Weights of a small contrastive image-text model: encoder moe soft.
Rows from expert 1 of block 5 of the image encoder, named by matrix and row number. Rows with one number belong to one neuron. Each number is 50 + 10 x the weight over its row's rms, rounded and kept within 0 to 99. All counts start at 0. After the name is the row's rms in percent of the matrix's.
# gate: expert gate (encoder.blocks.5.mlp.gate, 4x384x192), inputs 48-95
# up: expert up (encoder.blocks.5.mlp.up, 4x384x192), inputs 48-95
# down: expert down (encoder.blocks.5.mlp.down, 4x192x384, transposed), outputs 48-95
gate.282 094:65 46 57 49 44 30 43 53 37 59 52 49 65 53 42 48 52 43 62 40 50 58 36 56 46 56 24 56 40 36 43 69 54 50 74 44 48 50 35 51 34 47 47 54 49 42 30 46
gate.283 082:38 65 53 27 47 60 60 50 44 70 31 56 50 35 53 47 46 56 39 52 48 59 47 51 50 51 64 49 51 30 38 53 26 49 60 41 43 48 55 55 34 40 47 57 47 40 53 50
gate.284 095:52 52 39 54 67 48 58 45 38 51 40 50 63 56 42 59 37 58 50 57 48 67 52 69 47 50 50 55 65 43 38 49 69 47 46 43 50 53 53 52 52 42 50 30 61 42 53 47
gate.285 059:44 66 57 53 47 55 61 69 46 49 49 43 60 59 61 52 59 68 36 57 49 40 74 62 51 66 50 55 68 47 38 62 45 63 28 42 55 49 50 42 38 53 55 44 57 54 59 39
gate.286 130:61 65 58 61 58 39 53 57 55 55 69 43 42 41 45 44 54 69 58 29 47 44 42 46 46 55 58 82 49 44 42 56 34 48 42 29 53 48 46 52 59 37 54 48 43 30 60 50
gate.287 094:64 41 63 60 53 57 56 50 45 42 40 29 47 46 52 52 43 62 46 57 42 64 55 55 68 51 51 42 42 42 76 50 65 51 49 55 49 45 48 62 69 42 60 55 27 56 31 56
gate.288 127:64 68 62 42 58 56 64 62 29 51 38 37 33 58 44 52 51 47 45 53 73 66 48 63 52 42 47 68 61 57 47 54 54 55 41 58 55 38 51 42 61 44 37 38 43 41 58 47
gate.289 099:55 51 38 48 49 40 46 43 73 54 58 60 42 43 53 51 65 68 59 45 44 66 55 60 57 46 36 59 64 61 40 47 45 58 51 56 56 55 51 54 49 41 38 47 39 35 68 43
gate.290 090:60 60 52 53 38 62 72 30 52 63 41 45 63 53 51 43 44 89 30 50 57 37 50 59 51 48 56 43 41 37 50 40 50 56 36 55 52 66 45 51 51 51 50 35 54 63 43 58
gate.291 119:42 61 46 36 39 56 52 62 55 65 46 59 63 47 50 52 37 49 54 40 52 66 45 50 41 25 35 50 49 49 37 35 35 52 53 58 50 45 65 42 34 61 47 49 45 38 41 38
gate.292 096:74 39 40 38 53 63 43 64 47 53 47 61 58 45 42 48 63 59 41 59 38 57 40 25 60 58 50 62 76 60 61 32 57 54 45 40 71 46 68 45 32 44 46 56 54 36 64 40
gate.293 068:56 44 44 51 43 35 58 57 58 56 44 63 34 47 53 34 46 49 35 64 41 58 44 57 52 58 49 47 50 46 43 52 29 42 49 60 77 63 52 58 53 50 54 60 48 66 39 45
gate.294 103:55 42 56 42 45 39 64 58 57 32 43 56 46 63 42 46 51 46 57 50 45 50 39 44 80 51 54 40 60 63 50 54 41 54 48 66 46 40 55 49 45 56 70 61 39 51 51 54
gate.295 095:48 48 59 54 50 51 53 58 45 41 43 34 56 41 58 37 61 55 48 58 79 72 32 48 30 67 46 62 57 35 67 46 49 48 63 60 50 53 56 48 32 63 53 47 38 46 52 36
gate.296 081:45 43 55 57 37 48 73 60 62 52 64 42 47 37 62 39 56 63 57 57 36 55 43 44 40 35 57 50 41 38 45 44 51 56 25 56 51 44 42 64 37 61 64 51 60 40 40 51
gate.297 081:44 56 54 54 57 43 56 60 47 49 44 65 47 49 45 57 44 59 44 60 34 60 49 45 54 40 50 58 49 49 56 35 58 47 31 47 42 74 56 44 54 63 38 43 39 46 58 59
gate.298 095:54 32 44 56 52 47 54 29 36 62 58 62 73 56 49 61 49 55 43 49 65 59 49 49 46 72 47 61 46 45 33 42 59 60 43 35 65 63 45 45 49 47 71 62 47 35 41 33
gate.299 116:53 39 39 55 57 47 50 43 50 43 55 53 29 54 54 54 46 62 55 53 50 63 33 60 68 54 60 66 36 47 60 36 52 44 39 52 64 67 33 49 53 58 63 53 52 55 52 37
gate.300 115:54 51 51 24 49 36 68 47 46 62 48 47 64 66 57 32 40 63 46 40 45 62 43 49 46 83 27 63 41 65 52 55 61 54 49 50 48 61 61 58 67 53 55 49 64 58 53 45
gate.301 126:58 25 44 52 42 62 68 59 41 40 68 71 53 43 66 31 38 54 55 64 48 77 49 68 50 42 43 59 51 53 66 57 35 45 59 51 40 47 48 48 46 64 42 33 54 55 65 62
gate.302 102:43 54 38 57 69 29 69 49 76 49 38 34 58 38 57 47 53 54 41 46 57 40 29 50 52 46 55 57 36 68 53 28 50 61 40 59 60 55 62 58 65 68 48 36 65 56 43 47
gate.303 106:27 55 46 61 56 37 56 36 44 57 49 56 50 56 48 40 53 46 54 59 34 50 48 61 56 58 45 68 52 38 49 42 60 42 51 52 55 48 47 25 66 29 67 62 45 48 47 28
gate.304 072:57 37 47 62 54 38 49 43 54 66 71 54 65 39 54 56 47 49 14 69 39 50 43 45 58 60 62 84 59 44 39 45 61 55 40 50 46 39 57 47 71 54 19 47 45 45 59 50
gate.305 139:56 39 59 49 35 41 44 63 36 72 47 50 36 40 25 32 61 59 61 36 57 41 46 51 50 36 58 54 43 44 43 46 52 54 48 37 50 60 64 62 45 65 42 40 60 44 54 61
gate.306 124:62 47 45 46 27 54 65 27 47 60 45 73 63 55 64 51 44 71 50 45 39 69 55 55 47 50 68 58 49 62 55 68 60 45 50 45 65 45 46 51 42 44 52 52 44 58 46 63
gate.307 094:52 67 57 68 52 50 37 42 48 49 55 68 52 53 65 46 49 59 44 44 67 42 34 51 59 56 39 58 52 61 41 45 63 63 47 46 47 42 54 46 49 44 60 50 54 59 53 57
gate.308 094:37 57 41 50 45 43 61 50 61 74 59 35 44 54 42 51 57 43 56 48 66 58 52 43 45 56 64 77 50 54 57 44 41 65 48 46 65 48 48 60 41 40 54 57 55 60 62 40
gate.309 094:37 55 51 53 60 46 50 55 36 39 48 47 46 43 67 58 66 36 52 39 51 53 30 63 46 71 45 52 63 58 47 41 54 29 56 56 85 59 51 68 40 53 51 53 59 72 56 68
gate.310 108:50 57 32 40 63 48 67 53 33 57 58 46 36 52 52 45 39 58 52 49 28 50 45 58 57 54 50 42 56 56 57 49 44 72 28 43 53 54 32 50 57 37 42 56 64 49 58 45
gate.311 093:63 48 48 55 48 63 57 48 28 41 50 47 47 63 51 53 56 52 59 55 59 31 52 53 60 64 58 59 50 49 45 58 56 56 46 54 39 59 70 49 60 56 50 38 57 41 36 46
gate.312 103:60 43 60 61 50 40 49 52 35 59 59 57 43 53 46 56 36 60 39 52 47 41 42 43 75 39 62 56 56 63 29 71 49 48 37 65 57 46 37 61 49 59 63 56 44 52 44 50
gate.313 112:49 45 54 57 42 49 63 52 50 59 47 42 37 56 69 59 65 61 27 45 43 56 50 44 68 43 48 56 54 62 36 53 50 57 40 56 40 47 46 44 48 53 37 46 58 67 63 29
gate.314 107:50 45 45 44 61 57 49 59 49 18 42 53 47 57 61 40 48 30 39 63 59 50 50 38 61 53 41 63 58 42 46 44 46 66 35 76 57 63 42 42 33 45 36 60 66 62 44 45
gate.315 068:34 31 50 51 52 48 52 48 54 48 65 60 33 78 54 28 74 52 54 46 57 46 57 47 56 47 50 67 50 43 37 54 44 66 49 29 62 55 58 64 41 52 57 55 54 29 37 66
gate.316 097:42 43 39 65 53 50 64 50 46 64 59 44 50 58 45 62 52 29 47 43 35 60 33 36 50 52 49 56 53 55 44 60 66 46 55 28 47 50 48 32 35 50 68 52 54 48 47 59
gate.317 100:53 71 48 47 40 50 57 57 55 41 68 72 61 54 65 57 55 61 53 50 46 38 54 39 45 67 38 59 51 54 63 54 48 55 51 50 52 47 60 58 57 36 58 32 66 36 56 54
gate.318 128:45 42 47 36 56 51 55 52 49 47 53 61 55 63 58 51 30 51 51 59 64 54 45 59 57 57 32 47 40 44 49 58 56 53 53 62 56 51 56 63 56 37 38 49 31 33 54 64
gate.319 084:42 36 43 51 42 27 51 39 53 47 67 56 58 57 64 45 46 56 73 38 61 50 44 61 61 68 41 45 31 61 57 55 54 42 74 54 29 52 33 53 51 52 47 59 47 45 49 35
gate.320 107:53 58 60 61 45 32 40 51 47 47 43 49 41 43 52 57 31 36 63 64 56 45 41 53 60 50 36 71 31 52 59 48 49 44 38 47 64 58 44 60 69 54 54 65 69 37 61 29
gate.321 094:50 41 41 45 59 56 53 54 45 46 28 68 52 24 58 62 47 31 59 60 46 53 41 39 54 38 61 55 51 50 48 49 42 62 40 51 77 52 34 59 56 48 58 35 49 49 42 48
gate.322 066:56 43 48 45 34 42 65 54 55 40 65 61 50 44 58 37 54 62 55 65 55 48 56 54 55 39 51 64 41 50 38 58 57 65 51 40 47 45 52 56 49 43 57 35 47 36 69 50
gate.323 112:71 61 76 61 54 42 26 32 59 48 56 49 44 58 45 57 40 55 52 53 52 60 61 56 47 62 39 64 53 58 60 54 50 42 54 46 41 50 62 55 66 48 55 42 52 66 51 45
gate.324 102:63 63 41 34 60 65 56 55 54 51 47 48 52 54 48 50 44 53 53 54 52 54 35 32 49 50 72 54 25 65 49 55 38 67 55 38 35 43 48 62 50 30 43 63 59 64 57 50
gate.325 089:32 62 47 40 48 37 56 47 35 55 68 49 47 38 34 30 40 61 61 62 55 58 65 62 34 39 53 42 54 44 56 50 37 57 44 45 36 36 46 29 66 66 48 53 59 55 44 50
gate.326 078:38 80 39 61 41 41 49 52 58 59 43 47 50 45 42 57 51 46 43 32 52 60 48 42 65 66 45 63 45 56 48 50 62 57 53 71 50 55 42 42 51 41 29 46 63 44 45 58
up.282 103:45 52 66 67 52 43 58 56 61 53 44 44 39 56 35 48 44 50 61 52 49 55 28 53 52 32 28 32 48 46 46 48 59 55 49 71 61 53 49 39 68 44 62 46 28 65 38 35
up.283 079:53 59 48 56 56 44 49 62 59 56 57 37 58 54 55 39 51 42 73 48 21 65 55 45 37 50 47 58 58 44 63 46 36 47 29 51 50 60 42 38 50 40 55 46 45 60 58 61
up.284 090:46 61 48 71 41 52 65 41 44 41 59 60 59 37 55 56 44 66 58 43 50 58 69 47 47 54 54 44 67 50 56 50 48 54 46 58 57 53 44 47 47 44 43 49 67 53 49 45
up.285 067:44 50 60 44 43 68 67 50 43 43 49 69 47 41 49 39 59 46 42 62 49 34 58 30 39 32 49 47 43 45 48 55 51 61 57 60 41 42 48 61 40 39 56 41 51 29 62 56
up.286 133:44 49 58 34 53 60 59 52 50 37 48 50 54 59 64 48 48 63 34 52 45 57 56 44 60 47 48 49 62 36 68 57 57 52 45 70 43 53 44 48 50 45 45 53 70 53 69 60
up.287 086:72 35 61 49 43 46 40 51 41 48 54 54 36 49 40 43 43 52 49 58 53 60 49 39 55 39 32 60 44 64 67 38 41 56 68 22 54 47 49 61 63 36 51 35 52 42 48 33
up.288 130:41 46 44 65 41 44 53 50 38 50 58 54 49 75 49 45 45 58 49 58 59 38 44 69 37 38 43 45 62 49 62 49 43 36 59 46 46 47 45 54 55 56 58 37 53 69 61 48
up.289 096:52 56 40 50 68 62 74 49 51 47 58 44 34 71 36 59 53 40 41 43 47 44 47 42 67 64 64 29 39 32 70 66 51 45 41 43 50 61 49 50 51 49 46 46 46 63 41 63
up.290 095:58 48 63 45 57 57 43 48 45 66 55 35 47 50 51 58 55 42 59 53 61 58 45 61 46 51 51 81 50 67 34 58 49 49 51 32 47 40 60 33 45 63 49 29 56 56 60 55
up.291 108:39 60 41 44 50 39 48 72 40 67 34 59 67 33 40 59 39 57 44 45 70 55 44 56 49 27 34 46 61 47 44 57 50 56 54 42 48 52 74 44 42 62 41 46 46 34 57 39
up.292 091:47 55 46 51 37 55 56 61 63 36 50 53 38 48 48 48 50 23 44 42 46 71 62 58 53 56 34 53 56 45 48 38 35 51 47 42 35 45 27 64 61 54 31 48 65 65 58 60
up.293 071:47 52 52 52 50 77 57 48 48 45 41 52 61 58 50 59 44 56 38 48 69 37 50 38 64 51 46 52 51 34 30 34 53 52 45 44 40 44 54 54 46 57 46 38 35 47 77 57
up.294 108:38 28 65 53 58 50 62 47 59 50 60 38 53 56 56 61 56 43 64 49 59 42 29 55 56 71 55 36 45 51 34 53 48 45 55 55 47 50 41 57 60 49 44 54 55 50 59 45
up.295 094:33 38 51 41 63 66 67 61 42 53 42 42 56 39 56 50 33 62 61 56 66 59 51 53 28 67 48 40 51 38 62 63 64 55 62 67 48 41 65 43 36 56 55 25 31 52 60 57
up.296 085:49 33 60 40 57 50 67 57 56 58 61 54 77 57 48 38 44 59 29 45 55 42 68 47 58 53 52 43 48 56 38 40 54 48 58 70 57 56 48 46 34 38 27 39 56 44 36 53
up.297 079:49 49 54 61 54 47 54 43 45 51 47 37 43 42 59 55 39 50 52 35 48 40 52 45 55 51 42 60 40 57 58 57 57 44 43 57 58 35 44 50 53 48 44 45 45 40 66 45
up.298 089:45 52 61 39 63 60 48 65 52 58 47 51 61 39 38 48 67 59 48 52 39 35 60 42 58 52 66 33 59 46 55 42 40 59 36 30 68 53 45 53 49 44 54 43 60 56 44 61
up.299 116:36 78 52 43 33 63 46 40 62 50 64 54 58 46 43 51 54 43 62 46 66 46 66 29 64 55 57 59 53 46 34 50 45 52 31 59 37 35 63 33 43 56 45 52 53 40 47 61
up.300 121:61 53 52 56 58 54 55 50 44 54 63 54 46 73 42 62 33 46 52 57 49 55 64 40 68 51 34 46 62 50 68 34 45 69 58 38 50 49 55 55 57 35 56 54 58 44 43 45
up.301 123:39 61 56 53 50 56 36 45 47 66 35 52 51 56 48 46 61 39 65 40 55 45 38 45 58 65 50 35 40 55 44 38 55 53 44 47 58 54 53 50 57 36 64 57 38 46 37 47
up.302 118:42 54 44 45 64 39 33 64 51 63 47 67 43 42 55 49 38 38 43 72 36 42 33 35 54 54 42 37 47 36 60 51 36 48 43 53 54 41 67 51 55 55 46 63 55 61 48 45
up.303 087:67 53 60 59 53 60 47 66 57 59 57 50 59 61 35 50 54 46 51 52 55 29 53 38 48 50 64 33 39 48 41 55 31 54 52 50 36 44 57 74 32 80 35 46 61 59 44 64
up.304 072:62 51 47 59 52 40 58 56 71 67 64 58 56 37 50 52 41 52 40 42 41 43 47 48 36 48 43 44 57 64 52 51 63 50 47 35 48 53 54 47 50 36 62 42 50 44 38 37
up.305 112:48 38 57 52 41 34 54 50 42 67 45 66 55 56 28 31 70 67 69 54 50 45 49 50 45 29 63 52 32 52 39 52 54 59 41 37 51 54 46 56 46 60 51 52 56 52 35 62
up.306 128:87 60 51 38 40 51 56 45 44 58 44 55 71 74 59 53 47 70 44 34 62 70 68 59 54 51 70 59 46 44 53 46 49 60 33 42 52 56 50 51 37 43 53 57 56 62 56 47
up.307 093:32 50 59 59 62 51 47 42 50 51 51 48 49 46 46 35 48 60 53 69 65 22 34 56 53 48 53 46 64 42 64 43 64 61 51 29 47 45 63 49 57 53 62 44 55 56 52 50
up.308 096:43 42 56 47 44 37 61 58 50 54 44 36 45 50 39 41 36 55 43 53 44 47 35 67 50 44 59 57 37 61 57 47 43 52 54 64 48 60 55 39 45 52 45 47 60 61 43 58
up.309 109:41 62 51 50 36 50 43 50 40 59 43 72 48 51 59 53 57 69 34 53 56 54 52 43 49 42 47 46 47 55 61 56 53 52 60 49 46 43 61 46 47 51 35 47 37 47 44 74
up.310 111:61 56 60 52 44 43 46 60 39 54 59 57 53 45 67 58 45 33 75 43 61 50 55 63 35 49 47 55 55 53 45 45 84 68 62 30 56 66 44 48 56 56 46 71 60 64 47 45
up.311 087:45 48 55 51 41 36 45 52 55 66 40 50 51 60 56 51 44 49 59 57 39 49 36 47 48 64 28 47 65 38 59 60 60 58 47 46 52 67 40 76 41 45 53 48 36 56 70 40
up.312 103:43 59 32 51 61 47 56 59 57 53 60 58 42 54 49 54 54 55 46 40 58 50 58 40 44 64 48 42 37 57 40 55 58 53 57 59 58 40 60 65 35 45 55 71 48 51 47 32
up.313 108:60 67 38 45 60 51 49 45 51 40 43 53 65 53 46 53 49 38 66 56 53 47 60 50 45 60 41 54 41 59 59 33 54 49 54 44 52 54 65 62 39 44 56 55 36 32 54 53
up.314 104:46 55 56 50 61 39 55 37 42 80 62 40 45 46 49 53 59 58 58 45 57 54 62 66 38 44 58 40 51 61 67 53 46 52 59 33 32 49 42 57 62 58 47 51 45 43 51 52
up.315 072:56 66 54 59 56 33 57 28 43 57 49 55 56 56 49 51 51 39 48 58 62 51 50 35 39 55 48 40 43 43 47 27 48 47 56 43 50 54 54 58 49 65 45 59 56 46 63 58
up.316 102:61 51 55 45 34 53 41 47 52 45 30 46 69 33 55 35 51 62 49 54 54 48 65 62 48 52 52 56 36 37 46 40 28 51 39 48 49 48 46 61 59 53 47 44 32 63 46 45
up.317 100:44 61 51 59 53 50 53 36 58 56 50 60 57 57 61 48 48 52 42 70 38 51 58 50 67 57 46 56 34 43 55 32 59 53 45 51 38 41 47 54 53 57 55 40 55 33 52 54
up.318 125:40 59 44 56 39 63 42 53 40 53 64 50 39 44 45 39 70 55 57 47 31 53 48 35 52 39 62 51 52 48 48 45 55 45 51 38 54 44 56 34 42 72 57 48 50 49 64 51
up.319 086:50 28 43 47 43 58 46 50 62 45 48 51 52 50 55 46 60 62 44 44 50 67 59 41 47 52 52 46 39 49 47 59 46 41 42 55 34 63 41 54 53 59 35 56 44 50 57 65
up.320 096:43 35 70 51 44 45 34 58 48 37 52 42 45 51 47 61 40 30 56 63 46 45 40 51 42 49 53 49 37 56 47 58 57 61 49 49 69 69 43 68 70 42 56 69 52 40 62 38
up.321 108:59 54 58 40 68 53 39 17 36 44 34 62 54 39 60 48 46 47 44 50 46 59 44 45 49 48 67 56 66 60 57 42 58 61 53 48 49 45 41 49 56 70 39 54 71 69 51 64
up.322 086:45 57 54 40 41 43 59 49 47 51 31 53 61 39 39 33 32 54 49 57 54 47 47 46 42 38 56 53 41 46 47 45 54 54 43 49 48 50 62 49 52 48 64 44 70 51 56 51
up.323 091:42 46 37 36 68 62 54 50 45 46 60 35 51 51 63 47 38 47 64 40 37 40 55 49 63 58 64 21 32 55 36 44 36 56 57 51 64 45 36 29 60 34 36 54 75 51 48 70
up.324 100:45 59 59 64 44 46 28 52 51 38 61 39 52 56 46 58 54 62 52 30 59 36 47 60 51 60 35 47 51 47 62 50 66 27 50 45 67 59 56 34 43 71 59 59 48 37 40 59
up.325 106:66 55 48 66 45 31 35 56 51 57 50 40 61 51 48 36 55 62 60 51 37 53 44 39 53 54 45 61 67 33 49 58 59 55 49 56 54 45 48 57 59 36 44 48 60 27 58 55
up.326 092:59 51 53 40 47 44 68 50 69 51 64 49 57 48 45 47 56 64 44 55 48 61 59 58 56 44 41 71 43 54 71 59 48 40 45 61 56 37 50 54 57 36 57 45 36 46 42 53
down.282 095:62 61 50 36 44 55 47 56 45 35 54 41 36 49 44 57 46 54 58 62 49 51 61 53 51 30 35 51 44 49 49 47 42 38 51 52 46 29 46 54 30 42 40 54 57 43 63 43
down.283 084:75 62 48 56 52 66 42 65 43 42 58 57 60 63 25 52 41 63 52 54 43 63 57 63 59 59 45 55 58 45 64 39 25 30 51 51 43 47 40 63 46 55 53 50 65 43 49 45
down.284 080:43 56 65 53 40 43 40 51 52 51 61 46 50 45 54 52 55 42 37 34 41 48 68 40 50 41 40 36 50 50 48 63 64 38 62 57 33 61 53 28 36 46 45 37 32 34 64 59
down.285 059:57 47 30 63 58 47 55 57 37 45 30 35 51 47 51 63 36 55 43 54 48 38 53 57 40 34 48 49 41 63 48 43 46 49 44 40 51 49 57 37 50 53 50 38 53 57 33 65
down.286 136:53 35 27 44 58 61 35 65 30 57 48 72 32 31 65 49 58 45 54 51 46 58 58 37 42 56 66 62 52 58 64 39 41 58 58 47 58 50 66 56 35 36 56 38 37 52 58 28
down.287 087:54 43 34 44 57 61 60 51 53 55 53 58 59 41 48 68 53 47 51 35 39 36 42 47 37 52 34 60 52 35 32 50 64 50 52 62 55 40 60 39 43 52 55 66 82 33 45 40
down.288 129:38 41 38 55 61 45 38 29 53 56 52 50 41 50 53 45 49 48 43 50 52 50 30 42 62 65 60 46 29 59 37 52 57 41 60 51 54 38 55 53 44 59 32 54 51 58 46 56
down.289 114:49 41 38 35 23 52 39 58 29 37 58 56 45 38 49 37 46 51 51 60 48 41 53 53 57 46 50 54 43 42 48 54 53 41 47 42 64 55 48 59 50 33 55 41 49 53 65 57
down.290 092:55 57 50 54 50 48 30 50 48 51 58 47 59 60 56 52 49 56 45 61 52 45 39 51 73 35 44 48 45 33 38 49 49 55 56 54 49 51 37 34 51 33 27 60 36 46 40 38
down.291 110:53 33 56 52 47 47 60 49 56 37 54 48 43 48 51 44 50 40 48 44 40 39 53 43 62 57 36 45 73 37 37 39 45 57 52 65 29 48 41 49 83 53 73 38 60 51 52 49
down.292 090:51 44 46 50 56 49 46 58 44 62 45 57 55 53 62 56 51 53 51 50 59 37 29 33 61 49 48 52 40 61 57 59 57 32 41 56 43 45 62 39 44 68 33 27 55 44 58 49
down.293 066:47 42 44 65 48 33 26 56 53 33 41 40 56 45 45 37 42 46 67 50 44 56 55 55 61 51 47 27 60 24 45 61 67 58 37 55 44 58 34 58 47 55 44 58 58 55 40 55
down.294 093:48 33 36 38 38 38 58 46 43 60 63 52 46 62 51 48 38 63 42 55 55 47 57 50 69 44 63 40 33 64 54 43 48 33 50 54 58 51 60 50 56 54 42 55 48 37 52 47
down.295 094:42 47 48 57 24 44 36 40 35 38 45 48 51 23 34 29 52 53 50 37 31 45 54 47 40 60 59 27 56 48 45 41 50 56 68 57 60 57 48 45 51 47 43 61 76 51 51 52
down.296 081:39 47 56 54 62 49 52 49 60 53 47 42 46 65 47 52 56 47 62 44 49 63 70 61 64 62 56 52 62 40 36 44 39 71 54 47 55 41 53 66 55 66 43 52 41 57 68 55
down.297 078:53 73 48 49 57 57 38 45 59 71 49 63 35 35 63 63 48 37 49 58 49 42 20 53 64 61 52 49 51 43 44 68 58 59 43 72 52 66 37 46 51 35 58 49 51 50 47 36
down.298 088:49 49 55 39 55 39 51 49 47 47 56 51 56 41 64 38 35 54 58 70 61 52 56 47 46 59 48 42 46 42 55 43 57 55 50 51 58 38 66 44 49 48 63 51 42 43 37 36
down.299 107:41 64 57 61 50 53 62 34 29 40 35 60 46 59 57 72 47 50 42 52 46 48 33 68 66 39 40 62 55 48 55 51 64 42 34 53 37 47 29 48 47 52 49 55 62 46 45 52
down.300 111:43 48 46 45 47 56 45 59 49 51 53 39 38 53 72 53 57 63 55 47 46 49 58 46 43 38 32 40 48 61 57 49 45 43 34 42 43 39 68 57 59 50 58 49 63 41 52 40
down.301 132:56 50 46 42 39 40 67 50 57 52 38 46 37 54 55 65 52 68 48 43 40 55 56 56 38 38 54 60 37 47 25 49 62 53 60 53 53 37 59 54 42 53 46 56 52 54 52 47
down.302 099:46 23 57 60 49 36 62 36 50 53 50 46 49 44 50 58 44 57 62 55 51 58 64 46 42 72 53 31 49 41 49 62 59 60 76 79 54 40 56 36 64 47 51 32 40 71 52 44
down.303 081:28 61 37 40 51 36 50 43 49 44 39 55 48 38 59 52 57 47 42 56 36 50 50 55 41 42 58 62 52 56 51 54 50 34 33 52 40 49 56 45 50 43 76 65 46 68 37 44
down.304 065:48 52 41 54 54 66 53 47 52 48 75 67 48 47 54 52 52 59 46 42 52 37 53 60 56 40 38 39 46 57 57 58 50 50 64 58 45 57 55 40 45 52 54 40 49 50 55 56
down.305 117:59 55 44 42 56 56 43 52 54 57 40 63 52 49 57 63 61 56 55 47 63 69 52 35 76 55 54 54 63 45 65 44 76 42 39 43 54 62 48 53 66 66 41 56 58 61 37 36
down.306 135:45 31 41 58 43 60 37 32 41 45 65 52 58 42 49 37 64 38 42 51 43 56 57 41 59 46 58 67 45 32 61 44 53 33 55 28 52 77 61 53 43 60 53 62 55 33 50 47
down.307 098:59 54 31 45 43 37 43 40 49 35 51 51 54 62 58 60 46 47 52 42 65 47 49 62 50 58 38 40 48 51 59 40 50 64 39 56 67 53 66 62 60 46 33 51 39 44 68 56
down.308 103:69 41 54 55 44 48 54 53 57 42 60 64 65 39 49 51 59 56 46 39 39 47 56 62 66 60 57 50 39 38 59 25 72 38 54 52 64 54 52 48 54 46 43 63 39 35 47 49
down.309 091:62 51 50 58 52 55 46 40 52 56 60 74 61 49 44 46 68 58 33 55 56 69 34 69 54 54 60 45 42 38 41 44 48 46 67 59 40 47 53 57 48 50 44 45 68 64 29 57
down.310 104:49 46 29 56 63 54 45 44 37 51 50 43 73 57 53 58 52 52 64 44 40 40 60 36 55 53 69 41 38 48 49 45 55 37 55 52 50 32 42 44 60 34 44 62 45 44 46 51
down.311 087:47 50 41 60 43 43 50 59 44 56 32 42 39 48 47 62 48 50 57 52 61 51 38 64 60 52 43 70 37 61 52 37 48 62 60 53 63 36 42 54 72 48 48 58 43 67 60 57
down.312 095:67 49 30 53 47 52 31 49 67 38 54 66 37 37 65 39 44 59 54 55 39 52 52 62 64 36 57 42 57 49 73 40 53 43 39 66 36 59 56 55 63 45 35 43 43 44 51 47
down.313 116:56 45 31 61 50 58 59 44 55 67 54 60 36 38 68 50 59 55 58 44 53 46 62 45 58 44 49 39 65 42 42 41 60 35 65 41 60 57 64 55 58 43 38 41 39 56 42 35
down.314 110:37 37 44 60 62 60 41 53 58 37 54 60 31 44 39 59 46 53 56 47 64 51 30 49 55 45 47 46 31 61 31 51 61 53 31 34 39 50 58 66 33 49 49 44 64 48 50 52
down.315 065:57 59 51 63 62 54 38 68 30 58 49 51 38 44 38 55 44 41 47 52 50 53 40 53 50 60 38 53 52 26 69 40 63 38 46 39 47 53 60 44 49 57 45 44 47 56 53 54
down.316 102:47 46 42 63 37 44 53 63 40 38 33 57 47 70 51 40 40 50 67 41 50 48 48 55 61 46 41 48 76 51 51 31 56 53 53 42 63 44 57 69 47 50 51 43 43 45 45 51
down.317 112:47 49 38 56 46 53 51 48 57 44 50 44 55 50 56 50 31 40 52 45 46 45 64 34 68 42 46 43 60 58 56 52 42 55 68 40 52 42 51 55 77 42 42 49 58 69 51 49
down.318 109:54 48 61 47 54 45 54 49 52 39 48 30 39 40 58 52 25 35 44 40 68 48 64 32 51 43 37 47 60 50 26 43 72 42 41 27 37 51 58 51 54 38 47 72 56 44 41 58
down.319 077:50 59 51 38 48 36 41 55 41 55 45 56 62 44 44 57 48 48 37 55 51 46 51 47 39 53 75 38 48 66 24 44 61 54 44 50 50 48 50 43 50 53 36 51 54 45 54 63
down.320 114:55 34 40 50 59 41 47 47 40 51 48 63 52 46 53 65 62 66 29 34 46 41 55 48 39 51 54 53 58 53 33 45 43 31 41 59 43 56 58 61 40 59 51 17 46 68 50 52
down.321 099:38 55 58 45 48 55 48 53 54 48 66 43 27 55 49 51 48 40 36 54 54 37 64 39 38 57 55 44 51 39 55 61 56 56 57 42 53 31 36 55 55 64 50 45 38 59 50 38
down.322 073:75 43 60 52 65 60 54 46 45 69 48 44 46 53 63 73 56 44 57 62 47 51 45 38 64 48 43 47 57 61 47 42 37 67 39 42 31 50 53 45 29 42 48 55 46 45 30 40
down.323 100:39 38 51 53 53 44 65 46 69 55 55 45 62 47 36 46 54 52 41 57 54 41 52 48 56 45 56 60 38 40 39 45 47 71 36 48 77 73 46 48 44 34 44 43 40 43 36 41
down.324 102:50 45 68 39 55 36 69 39 54 52 36 45 43 44 50 37 46 61 29 67 56 55 61 38 60 50 36 48 45 45 45 46 40 50 48 71 38 54 58 43 48 60 39 51 58 54 55 48
down.325 090:49 24 50 33 49 51 54 57 54 48 69 57 39 67 63 46 56 56 51 58 53 66 37 24 57 64 51 47 42 44 40 49 41 40 55 41 49 42 46 50 49 45 68 45 59 40 31 51
down.326 082:70 33 36 46 56 34 65 58 56 41 36 42 54 45 45 47 45 46 47 34 52 45 59 61 54 37 68 46 44 62 47 58 52 55 52 44 39 45 59 39 54 40 48 53 30 33 48 41